Weights of a small image VQ-VAE: encoder layers 8, 11.3 epochs.
Rows from block 1 of the decoder of a small image VQ-VAE, named by matrix and row number. Each number is 128 + 32 x the weight over its row's rms, rounded and kept within 0 to 255. All counts start at 0. Numbers have three digits each. After the name is the row's rms in percent of the matrix's.
After each channel's rows are labels from the 100 images, of 14976, where the channel reaches its highest value: "responds to" is what is common among them. Only what is clearly more common there than usual is listed. The data: flat shapes of many kinds, plain or patterned, on busy backdrops. In brackets: how many of the 100.
# conv: 3x3 conv (decoder.mid.1.conv.weight, 96x96x3x3, each kernel summed), inputs 48-95

conv.46 089:173170180186188115105120191139144153165091054094117130118084119139134178119175131124127098154144144143146117140125111148107147190143140138079136
responds to: teal shape (52)

conv.53 115:095072108138139145140108097083130171099139151153164146136140125117148148142154127158136149144071091134135162082135068086158124100152148091154082
responds to: green shape (56); yellow shape (47); its colour: green (27)

conv.45 106:109158115132118117126123141205134033158177127171131139141130120113125153139117130078150123120180148090123116142107139145134111133127135119153153
responds to: green shape (48); its colour: green (29)

conv.60 084:136167136103141118132129156104179135124167152155089088105181061114107088135109069111146131076124113115086158170116119094101144142146052149037087
responds to: blue shape (65); its colour: blue (40)

conv.79 079:110155183092095087126091129178131138091160125120125086164115127101142078182152107115164187121139114079135100180111151076143125071192157157146100
responds to: red shape (61); its colour: red (35)

conv.25 100:164117153139128151138131155139130162154157151131146123137158132172173103131130125112091147127125178106164146110114128124132110150133117141000118
responds to: purple shape (73); its colour: purple (34)

conv.48 088:135138135161145154098103134041129163168142127173136146156187113095209197115147159112175104157112131168174128124080091095122128141183164113177171
responds to: yellow shape (82); its colour: yellow (49)

conv.80 107:127108154125169128126143161129160127127161113141096103127132163122097158086183087151151129121131084082146185142129120179154116150096118162085171
responds to: blue shape (84); its colour: blue (40)

conv.32 081:157120167146132129131123207093105175152155199162116165120112111116152096079079155123159179098135134119117141113148067094149134121112121133165078
responds to: yellow shape (70); its colour: yellow (40)

conv.73 107:135141150131111139163134114156097151160115095069072134092066132121146189096129174127126113217132096119117132138132136134108146150067140109125175
responds to: purple shape (47); pink shape (44)

conv.51 104:066109148114149142136094162109136185103105133106094111153098147116055089113147109163169172138117102092137098122144107149071115142114113213118165
responds to: red shape (56)

conv.86 095:156116129133110113121150172170155154174114139137151113098140114154118123118143083087160126077109153128086159110107097155127168151131142168121023
responds to: teal shape (64); blue shape (52); its colour: teal (30); its colour: blue (29)

conv.69 125:123127138109062137128047112103112157134115109117142123161121112050124086127092176134119141102130139160178128147123035125101107119169137117168093
responds to: purple shape (64); its colour: purple (38)

conv.33 075:112100094164137180160109126128109183095155135146136114152118133082109118108176108137165157074147063105139053078139124140109124135117112240089058
responds to: blue shape (61); purple shape (47); its colour: blue (36); its colour: purple (28)

conv.58 096:120169121117158137124107195127142141173098093122119118121142113118031120150168134191111153123123145107147149091152141081190089151102102178095166
responds to: blue shape (100); its colour: blue (70)

conv.84 111:105116056120140066112145080123095085087102159127168187152109112145114105176099122115117124135137120152115073116156128126154092148167144107126111
responds to: green shape (48)

conv.34 081:173101210091139109128139112119111176073163132100127124199072098168097151100118127158164108144136161141120188096130115141129093112118128125122100
responds to: blue shape (51); teal shape (50); its colour: teal (26)

conv.19 100:132105100131132109136128131072118107171165129131137116130142149129131187089137111116128163143103137146164179100121175123143128091129074130088181
responds to: green shape (69); teal shape (48); its colour: green (39)

conv.24 097:145065160160137095109142123106122138133133124131158152188161142189110114124146109073157172063130164150133074165120122123124102111176137145145081
responds to: red shape (62); orange shape (48); its colour: red (47); its colour: orange (35)

conv.94 092:189145116126094160136115117139151143062143123075099099157086056148126106130155121082124158130135148197082147147125080089096118102172127109181100
responds to: teal shape (70); its colour: teal (47)

conv.76 097:131074104145173130129097134110088140081141140143139149134181126103093153068124195106102131095094115072091060161116137133140122152100101157091151
responds to: blue shape (76); its colour: blue (41)

conv.78 093:122025095119084016112157087143077143115149176141164157145170117150089136119113130104131108104060112116097085168107117115115078115141117118102120
responds to: red shape (80); its colour: red (38)

conv.6 100:191146145099156113143136188148142109225120080099093161092150125144144193128150123134116117141178147092117132115104123143118150163113108164081115
responds to: blue shape (55); teal shape (49); its colour: blue (26)

conv.77 121:112166097138175153170121153126078102106094115090109119169041152105137131121083161123136145178185121138146091110199147116133123128103192147141186
responds to: green shape (100); its colour: green (52)

conv.11 132:137116107127149073174133156108057187164160161129121187133120129155129155126093184136144203135102148096130103125096179114106148093160110158068122
responds to: pink shape (70); red shape (52); its colour: pink (38)

conv.3 108:113128199129158129092089095119099174156136130159111189122188132094159134156151141120137090126083109103065085156121113125103092087165144103166103
responds to: yellow shape (72); its colour: yellow (42)

conv.72 119:137090130130117156153138067097135145162138110097081078115096144148121122066122142129158140140097151195088159160138138161107173104075169106228107
responds to: orange shape (63); its colour: orange (48)

conv.68 096:101166084091097171113104145121156070077085153125130122135132138077107150166163142156145087120148068115099145096176096166088097078137141067178136
responds to: yellow shape (91); its colour: yellow (66)

conv.74 102:152162129109128075104115147103152127179116145127120098119141129097119162167162169090098112097103123126146122115123122177082139194164074150000151
responds to: teal shape (66); blue shape (55); its colour: teal (32); its colour: blue (29)

conv.90 114:137110175090102126116138133115117159105106146107146164119145139103132151139139107117127077162122079030092135093092136146144127155173102097076157
responds to: teal shape (46); its colour: teal (26)

conv.9 091:120164148124132136128120126202153121183103112070116073103095159120103161136109130124064091130145096122053125172133126201094127166086124126097126
responds to: teal shape (57); blue shape (53); its colour: blue (43); its colour: teal (36)

conv.1 124:129128140118107093150147124131064107075078127099114171090115156116104108122095163126073114124156128049078075140099145166107133154119093122041137
responds to: green shape (50); its colour: green (26)

conv.21 095:085096106180129126113132084167159178142089132079094107138104116143181129113141097069135140109119138144152201104149129132226037142112129085137119
responds to: yellow shape (81); its colour: yellow (55)

conv.15 085:148136154074101120108156106156125092090175129165132181151178102150170183142114088092138095139132133077099107090115182120134139125162139117126102
responds to: blue shape (45)

conv.63 113:156100139085133152160092159100089180139141157217175173178179143124183150117091162169155198131119169089142130084113097115117122095158086178110113
responds to: purple shape (72); its colour: purple (37)

conv.64 132:123100109099102065127126118139108113141125136149187168099185146115126144171130181142074150123113121090152091139108136135155106171180099110040134
responds to: teal shape (50); its colour: teal (25)

conv.70 105:126097057155135102141146165106141126115092121140154166124133106156080158169136087095126148165142086105145139114119138110177104141104124133145193
responds to: green shape (73); its colour: green (49); teal shape (48)

conv.43 114:215131126123150116124130180077105116154109123142189128141113096127151184128109161175141136094139132141132122165118090109124103159203088156098120
responds to: white shape (60); its colour: white (25)

conv.5 103:184155116138155153135125108143121098122135083114122070094109120115160155155121112169129140165167131172190107076153153123147186139156145159171113
responds to: yellow shape (72); its colour: yellow (43)

conv.13 108:133112123155113144121103100110089183077103125165151135131163143104163114125089080149144145141113163166126105132109107078090147154179132086125148
responds to: yellow shape (63); its colour: yellow (31)

conv.88 099:144128124105140128135110125190063143084104103123134116121090150119152164118075150124124131160137113099027092097174134111133155106150140143076184
responds to: green shape (85); its colour: green (61)

conv.85 092:138171176142110132130139091158141128153105161095084154117129066146115132156116103127096109141077138133152135174108177110146133117121173081145195
responds to: blue shape (99); its colour: blue (80)

conv.62 104:146157132155108117109160128144114121185145119082122122134177087127124095158131117139090102105148168127167102230134185108152098142118137116101146
responds to: pink shape (48); its colour: pink (36)

conv.16 081:149172099138108169147145137143160114117147112109113108097087131153104164130110093142115134141146123162126167084147139118113132119094143136255076
responds to: orange shape (57); its colour: orange (43)

conv.49 088:146073087111102126071119061140092129067129150153188144173096099131143127131069123113141085158085134188128123150175118122108111076127183049177100
responds to: yellow shape (56); orange shape (55); its colour: orange (28)

conv.59 096:132161131141120124118123132113135114103117118114107130112119110124090102127140118183107118083143143135116124180085133149000169132107122142124128
responds to: red shape (91); its colour: red (68)

conv.82 083:160140138113153064143122147124064159150192091154125045078125128111171160116135110126146156111170148119158090100078172152129176143155113199123132
responds to: blue shape (55); its colour: blue (31)

conv.55 096:104155097145092106184158126120113129114146152095092139166131144177170137153162158128107162185146103120083135082147133087109152187127115120148119
responds to: teal shape (60); red shape (51); its colour: teal (34)

conv.35 104:067172169125099086085150137117169087120049117098086100104086135131112161187139120099150097105120109180121126085159153166131161131138145111162152
responds to: blue shape (49); its colour: blue (31); its colour: teal (27)

conv.57 109:129138143111170152167094191101158132131132112166116112126118169113114149117141071219182191109148114117172122050144105125122128125127057202137096
responds to: purple shape (71); its colour: purple (41)

conv.7 108:128179155157148135152155130185166121206138095058068088085094157150145123110156137101115124165167125155151160144160165154138154165050185143124142
responds to: circle (32); its colour: teal (30)

conv.40 085:172147139107138024083101173088137107142126141137147141101149136086106107157110116132149161136118144083118067155116088110135124132142048133094123
responds to: blue shape (64); its colour: blue (40)

conv.17 086:103103089133124169119110148094111138133149152162106154063150153130158169092084125068085130173104126141136134103136166130164168162076109106077202
responds to: yellow shape (48); green shape (47); its colour: green (31); its colour: yellow (27)

conv.89 104:132126183107127138103103110157147119113126135124144152119153095129054104180121155176108108063139156126094115153114125147131093121139114115231070
responds to: yellow shape (47); orange shape (45); its colour: yellow (30); its colour: orange (27)

conv.75 114:085140089084101132126147151098152118134155146149093128150122026168113110129185167112156140128115123132101189071131110165101126157099151140206082
responds to: orange shape (74); its colour: orange (42)

conv.91 082:125135125146146155092132073140141142119109165128202146138111088126141195169080101105164085154112060159115115155128114082171106099203163113189148
responds to: yellow shape (64); its colour: yellow (33)

conv.52 097:178122140129114144180156123115165106167104126126160131101167175142105076149121080106137155153152147119135199071130190127244066117128103138149146
responds to: teal shape (62); its colour: teal (33)

conv.41 082:149116116111137113136164176135119086184184138163152140149128115152122148093162108122152117176131157124097155127093163149148135121091114095097172
responds to: teal shape (72); its colour: teal (39)

conv.47 121:175212111149107155185121189125117053190107150143153165106146122128136113144131151207131165113210168092150116053112173123140137157095143161053103
responds to: purple shape (78); its colour: purple (38)

conv.39 095:118159085136109124132116133139124078130167134167144160145125067146209137119096096043142107181164119132131052143146093108199130166147105135154115
responds to: yellow shape (79); its colour: yellow (64)